config = dict(
    encoder_arch='mlp_mixer',
    model='contrastive image-text model',
    dataset='numbers of one to four digits printed on busy colour backdrops',
    train_examples=295000,
    image_size=32,
    crop_scale_min=1,
    horizontal_flip=False,
    translate=0.06,
    cutout=0.4,
    tokenizer='word',
    vocab_size=8192,
    loss='softmax',
    embed_dim=128,
    encoder_norm='rmsnorm',
    encoder_norm_position='pre',
    encoder_activation='star_relu',
    encoder_mlp_ratio=4,
    encoder_layer_scale_init=0.1,
    encoder_parallel_block=False,
    encoder_inner_norm=False,
    encoder_patch_size=[4, 4],
    encoder_conv_stem=False,
    encoder_layers=14,
    encoder_width=384,
    text_encoder_causal=True,
    text_encoder_width=320,
    text_encoder_layers=10,
    text_encoder_norm='layernorm',
    text_encoder_norm_position='pre',
    text_encoder_activation='swiglu',
    text_encoder_mlp_ratio=3,
    text_encoder_head_dim=64,
    text_encoder_fused_qkv=True,
    text_encoder_bias='qkv',
    text_encoder_qk_norm=False,
    text_encoder_parallel_block=False,
    text_encoder_inner_norm=False,
    text_encoder_drop_path=0.05,
    text_encoder_positions='rope',
    init='torch_default',
    residual_init='none',
    optimizer='muon',
    muon_scale='original',
    lr=0.03,
    momentum=0.95,
    nesterov=False,
    orthogonalizer='newton_schulz_5',
    adamw_lr_other_params=0.0025,
    steps=8400,
    batch_size=128,
    epochs=3.6,
    lr_schedule='cosine',
    final_lr_fraction=0.01,
    warmup_steps=420,
    weight_decay=0.009,
    adamw_weight_decay_other_params=0.01,
)
Rows from block 10 of the image encoder of a small contrastive image-text model, named by matrix and row number. Rows with one number belong to one neuron. Each number is 200 + 40 x the weight over its row's rms, rounded and kept within 0 to 999. All counts start at 0.
After each neuron's rows are labels from the 100 images, of 14976, where the neuron reaches its highest value: "lies over" is the class under the peak. Only what is clearly more common there than usual is listed. The data: numbers of one to four digits printed on busy colour backdrops. In brackets: how many of the 100.
# fc1: MLP up (encoder.blocks.10.mlp.fc1.weight, 1536x384), inputs 231-307
# fc2: MLP down (encoder.blocks.10.mlp.fc2.weight, 384x1536, transposed), outputs 231-307

fc1.466,179,181,207,246,221,114,228,244,199,222,176,209,198,217,237,226,191,157,148,272,214,222,263,222,210,163,102,229,181,174,203,267,198,205,165,155,268,167,148,132,177,154,275,161,187,110,227,291,173,160,205,193,202,211,211,225,143,198,248,169,150,230,195,191,229,255,256,267,229,216,123,186,147,230,234,170,240
fc2.466,249,157,214,206,145,191,224,209,136,176,258,187,193,182,245,202,203,97,197,179,200,218,110,187,156,191,242,198,208,297,192,217,286,171,187,213,171,225,198,261,179,226,203,237,202,327,214,174,197,259,218,263,206,204,142,201,259,226,199,153,213,179,242,228,246,214,278,179,272,206,199,144,219,230,194,225,226
lies over: digit 4 (53)

fc1.278,180,198,147,140,197,214,248,204,166,148,236,183,247,259,246,181,142,171,184,204,218,183,162,207,195,140,215,159,233,216,155,227,253,183,169,208,145,165,194,222,241,157,236,238,225,213,201,169,202,169,258,171,223,237,221,205,198,153,192,183,163,276,217,225,135,167,182,149,278,196,255,145,198,178,172,225,253
fc2.278,161,184,163,251,193,181,238,181,168,261,52,187,192,259,200,172,223,107,173,217,180,168,197,187,140,226,226,265,205,222,228,230,256,189,219,214,288,201,219,196,214,217,169,185,179,134,230,295,201,142,203,243,202,199,229,193,204,196,224,278,207,232,221,186,300,238,302,165,223,253,165,119,150,195,127,209,214
lies over: digit 4 (62)

fc1.353,201,182,239,249,251,191,231,240,137,101,288,214,199,193,147,168,243,198,245,235,251,186,197,212,210,237,168,164,231,235,178,234,163,232,238,184,230,187,245,181,160,178,146,216,250,120,181,222,170,151,160,190,112,206,73,230,160,275,223,261,214,152,206,227,189,212,199,185,162,294,201,275,141,170,210,256,177
fc2.353,234,245,158,201,197,196,194,225,168,248,131,217,219,203,176,174,195,279,159,127,152,276,146,236,208,253,163,172,287,141,239,158,251,162,123,197,170,206,233,208,167,156,266,247,256,202,229,191,170,183,192,183,157,200,265,215,186,186,232,225,207,198,182,247,202,198,253,138,183,157,195,130,285,166,275,179,153
lies over: digit 2 (36)

fc1.20,202,200,248,205,229,269,309,169,125,155,179,222,244,221,206,168,240,164,219,174,148,184,202,169,211,173,246,161,187,234,187,222,185,204,219,187,201,135,212,216,184,153,135,173,264,155,230,269,241,157,185,234,233,195,267,177,242,222,216,172,140,147,242,145,253,165,231,169,252,236,237,207,220,148,201,128,200
fc2.20,232,198,228,241,255,182,234,220,234,158,182,184,211,255,219,212,221,252,141,201,181,247,176,218,208,223,165,234,228,220,158,227,215,234,189,203,162,223,181,194,263,193,154,280,156,222,183,152,216,305,186,150,216,203,166,162,215,214,192,233,208,207,195,205,179,186,201,174,263,251,223,158,179,219,253,248,131
lies over: digit 4 (33)

fc1.305,193,225,243,232,246,214,221,206,179,180,207,120,130,225,210,187,269,335,223,215,163,148,160,104,182,200,195,172,209,169,147,191,126,277,149,168,189,184,222,178,170,214,153,162,191,297,183,238,191,257,228,191,227,176,215,192,195,108,201,123,184,251,164,204,215,163,197,167,186,211,173,287,203,180,157,151,170
fc2.305,184,230,202,117,261,196,194,192,245,190,167,209,199,194,198,164,234,242,253,204,157,232,138,239,222,294,199,271,190,145,230,179,253,134,202,238,189,210,223,221,227,203,183,206,184,226,210,178,198,180,238,149,193,193,242,206,165,61,181,82,198,213,223,195,168,186,148,228,214,160,167,409,255,169,265,214,201
lies over: digit 8 (35)

fc1.598,213,171,204,194,197,215,185,245,220,188,129,186,213,42,148,231,173,248,226,189,213,149,232,195,184,203,227,178,202,156,194,242,143,200,155,183,270,188,133,178,209,239,177,192,193,150,181,211,237,192,133,228,200,208,197,205,235,195,178,216,188,148,172,203,208,184,159,111,181,254,212,165,217,182,153,180,181
fc2.598,199,154,202,258,206,189,209,213,361,122,214,198,199,179,215,117,211,154,249,239,232,185,146,231,208,183,220,228,242,217,169,135,98,170,114,192,245,209,234,250,225,258,222,209,198,240,202,355,169,226,174,221,201,186,263,191,170,200,201,282,200,240,177,167,274,191,213,232,295,256,165,136,272,187,191,148,161
lies over: digit 4 (40)

fc1.693,190,124,223,217,270,167,229,180,135,216,231,176,178,207,168,231,227,216,249,201,182,188,199,118,179,162,206,233,190,178,186,212,205,227,222,206,178,200,218,232,176,84,159,221,195,293,154,161,220,260,209,229,184,209,212,199,221,239,228,213,207,239,178,236,126,185,182,141,149,195,192,220,166,152,172,210,197
fc2.693,215,176,206,255,237,213,200,203,167,158,200,228,211,138,198,131,240,216,145,208,223,201,234,189,175,154,192,217,214,149,200,137,215,295,233,211,216,197,261,218,118,226,244,206,214,175,212,147,235,205,160,192,204,211,289,199,213,313,196,184,211,208,246,215,187,184,287,207,141,152,246,321,91,113,173,202,202
lies over: digit 2 (27)

fc1.751,197,257,158,187,229,113,215,193,196,215,260,176,144,168,166,183,273,130,194,186,166,188,134,225,222,240,211,117,146,161,178,74,207,190,198,244,311,195,297,242,162,248,201,199,143,141,198,188,210,197,230,181,198,172,289,196,212,136,200,238,217,187,222,231,188,239,190,102,172,294,165,187,223,216,156,220,205
fc2.751,219,197,200,206,218,212,179,175,167,193,189,210,203,105,203,197,158,203,101,175,174,176,190,195,205,176,163,220,229,205,257,238,216,216,248,194,122,186,172,159,161,176,199,237,196,171,202,165,208,245,225,197,201,192,204,199,206,238,205,165,213,226,201,206,210,205,230,196,201,307,181,203,286,148,251,218,218
lies over: digit 9 (40)

fc1.88,196,267,114,146,224,268,160,259,215,223,177,182,228,233,203,184,195,219,192,198,234,151,222,173,175,194,205,200,255,93,188,162,218,227,210,183,200,206,156,193,159,206,200,162,228,208,196,223,230,201,151,102,222,156,239,248,234,163,178,164,167,176,227,246,178,189,176,133,217,130,185,176,213,296,252,154,65
fc2.88,249,130,234,255,233,220,240,211,157,153,217,169,245,237,264,235,211,181,236,190,156,286,191,163,183,178,218,215,181,257,203,225,184,252,141,223,189,183,227,144,249,164,156,253,222,213,212,217,235,193,176,208,180,176,133,203,185,268,219,215,232,193,138,239,157,219,170,190,223,184,234,233,160,214,152,247,192
lies over: digit 8 (28)

fc1.161,173,264,207,220,236,234,199,228,171,180,194,249,167,120,209,256,208,154,174,241,208,213,171,187,209,180,179,133,223,238,164,206,232,268,285,185,208,188,276,201,178,218,259,135,256,266,163,217,218,182,119,208,237,200,215,241,181,209,193,224,155,171,256,226,243,203,155,191,186,229,177,149,280,134,189,197,199
fc2.161,197,156,192,179,236,198,221,213,310,208,161,222,200,189,206,184,152,252,243,187,188,193,111,184,209,124,180,139,211,146,196,192,146,176,135,202,208,192,213,201,223,223,161,190,191,226,201,169,218,196,128,222,205,202,103,204,177,163,222,190,193,176,247,200,191,173,225,208,194,331,219,156,182,177,206,208,220
lies over: digit 9 (26)

fc1.167,182,203,139,138,155,213,177,190,182,177,233,267,188,220,205,153,149,284,265,173,209,240,269,165,201,112,188,247,245,144,259,180,106,139,223,202,172,176,187,128,136,203,184,178,101,223,212,178,208,257,204,185,282,211,226,156,179,225,174,180,198,256,204,143,177,203,235,205,195,160,185,249,227,178,202,205,216
fc2.167,212,131,202,279,232,192,197,189,119,227,228,227,208,271,194,183,169,269,243,152,149,159,159,220,179,219,184,237,194,273,174,251,123,220,282,220,180,174,224,187,298,240,183,155,198,264,220,308,174,240,153,186,192,211,149,191,209,132,221,193,207,198,202,198,219,229,244,189,233,162,204,261,232,183,254,176,168
lies over: digit 8 (28)

fc1.259,206,208,167,232,193,257,218,194,230,177,203,214,246,202,147,182,172,198,216,244,182,145,209,186,189,221,122,203,236,184,183,213,159,199,189,239,204,192,192,212,230,155,229,175,266,224,229,206,0,256,267,201,195,160,125,249,253,161,222,188,161,218,137,227,260,214,219,206,208,156,133,221,271,128,144,191,274
fc2.259,205,237,242,202,227,160,146,202,255,153,206,160,196,238,186,212,211,268,187,162,163,196,171,232,173,229,192,148,213,123,224,260,208,249,215,193,107,160,165,212,194,209,180,267,174,266,233,198,276,180,211,290,237,176,195,207,233,274,160,227,213,222,234,261,207,212,160,197,155,237,198,199,168,153,138,147,210
lies over: digit 8 (28)

fc1.708,232,191,201,169,174,146,248,145,158,152,110,190,247,259,188,198,205,173,201,198,239,249,252,193,104,256,166,260,292,175,169,156,162,186,261,243,234,231,251,197,175,240,234,254,246,204,177,195,185,181,157,195,190,136,170,147,252,216,165,179,179,170,162,247,129,140,221,154,141,206,225,269,212,177,216,194,167
fc2.708,244,172,194,232,245,232,202,136,164,181,223,221,265,267,202,248,208,121,161,211,211,123,163,230,203,181,187,185,170,218,152,142,209,248,148,186,182,157,164,205,172,134,214,183,210,183,224,204,89,175,124,239,173,161,195,213,182,177,200,239,175,232,164,243,186,224,190,153,169,149,239,162,219,194,164,234,186
lies over: digit 2 (28)

fc1.242,171,174,253,90,249,168,178,203,199,256,205,224,249,189,154,239,192,256,216,214,268,173,208,151,236,177,188,210,161,234,231,133,232,278,173,237,198,228,259,218,169,221,228,157,196,207,185,293,173,193,184,114,201,191,254,160,185,161,222,220,196,239,239,163,178,204,201,183,199,238,180,212,173,198,196,203,245
fc2.242,214,256,186,286,281,189,220,200,141,184,163,203,200,214,205,224,227,208,263,180,208,199,262,204,213,206,169,262,219,172,160,274,208,218,135,229,258,226,206,191,237,216,146,194,207,135,206,87,203,199,198,218,191,195,204,203,202,215,222,241,189,223,199,208,255,198,266,194,194,278,263,315,225,150,255,213,221
lies over: digit 8 (27)

fc1.548,124,143,236,201,202,190,255,191,180,230,226,244,221,213,164,216,174,158,177,208,176,246,200,191,157,219,181,191,157,238,116,166,171,211,232,187,234,157,184,158,121,252,161,187,204,260,231,211,183,180,150,200,223,199,163,176,215,145,139,241,165,180,335,165,211,139,202,208,205,175,222,248,263,230,175,190,120
fc2.548,205,280,204,227,196,171,212,162,247,230,199,151,156,221,180,143,197,248,259,195,196,164,292,199,248,211,176,190,167,212,256,205,195,196,189,168,98,210,199,153,199,293,240,193,219,133,149,197,178,225,264,192,206,166,178,240,166,233,222,227,212,232,142,195,123,197,156,266,197,247,179,177,158,219,271,218,158
lies over: digit 2 (36)

fc1.570,134,168,257,159,277,156,244,213,184,173,240,184,152,210,247,157,177,187,263,209,280,209,197,261,252,222,194,223,223,242,153,186,245,280,227,196,195,262,229,188,170,254,184,197,175,153,185,238,186,198,170,256,140,223,224,221,101,261,140,156,217,209,201,214,175,267,190,241,146,199,240,185,193,129,217,271,129
fc2.570,197,234,168,185,247,174,175,179,184,205,191,172,217,224,153,243,187,250,194,180,179,156,139,168,218,172,232,142,162,138,225,220,192,248,149,167,214,236,204,149,189,137,261,259,171,197,218,101,102,208,249,195,252,185,251,169,224,252,245,210,210,221,178,264,127,180,213,141,150,199,255,241,187,250,257,147,215
lies over: digit 2 (47)

fc1.382,206,285,116,206,280,254,253,226,256,186,277,250,134,198,217,115,172,278,155,185,254,169,199,213,184,191,209,232,203,143,256,188,203,233,227,220,202,86,164,174,148,211,164,240,209,243,150,199,231,263,223,139,223,204,228,249,256,184,197,98,141,160,197,253,209,227,141,276,204,207,201,186,142,257,216,212,125
fc2.382,255,130,219,250,176,159,213,164,235,127,224,158,189,237,162,230,254,221,203,225,181,276,188,203,195,233,229,214,226,267,157,182,221,222,224,239,204,182,174,255,189,179,215,215,139,195,234,219,164,169,225,182,244,197,215,161,254,138,179,252,220,242,207,211,223,144,134,159,226,211,238,234,265,198,174,223,220
lies over: digit 8 (28)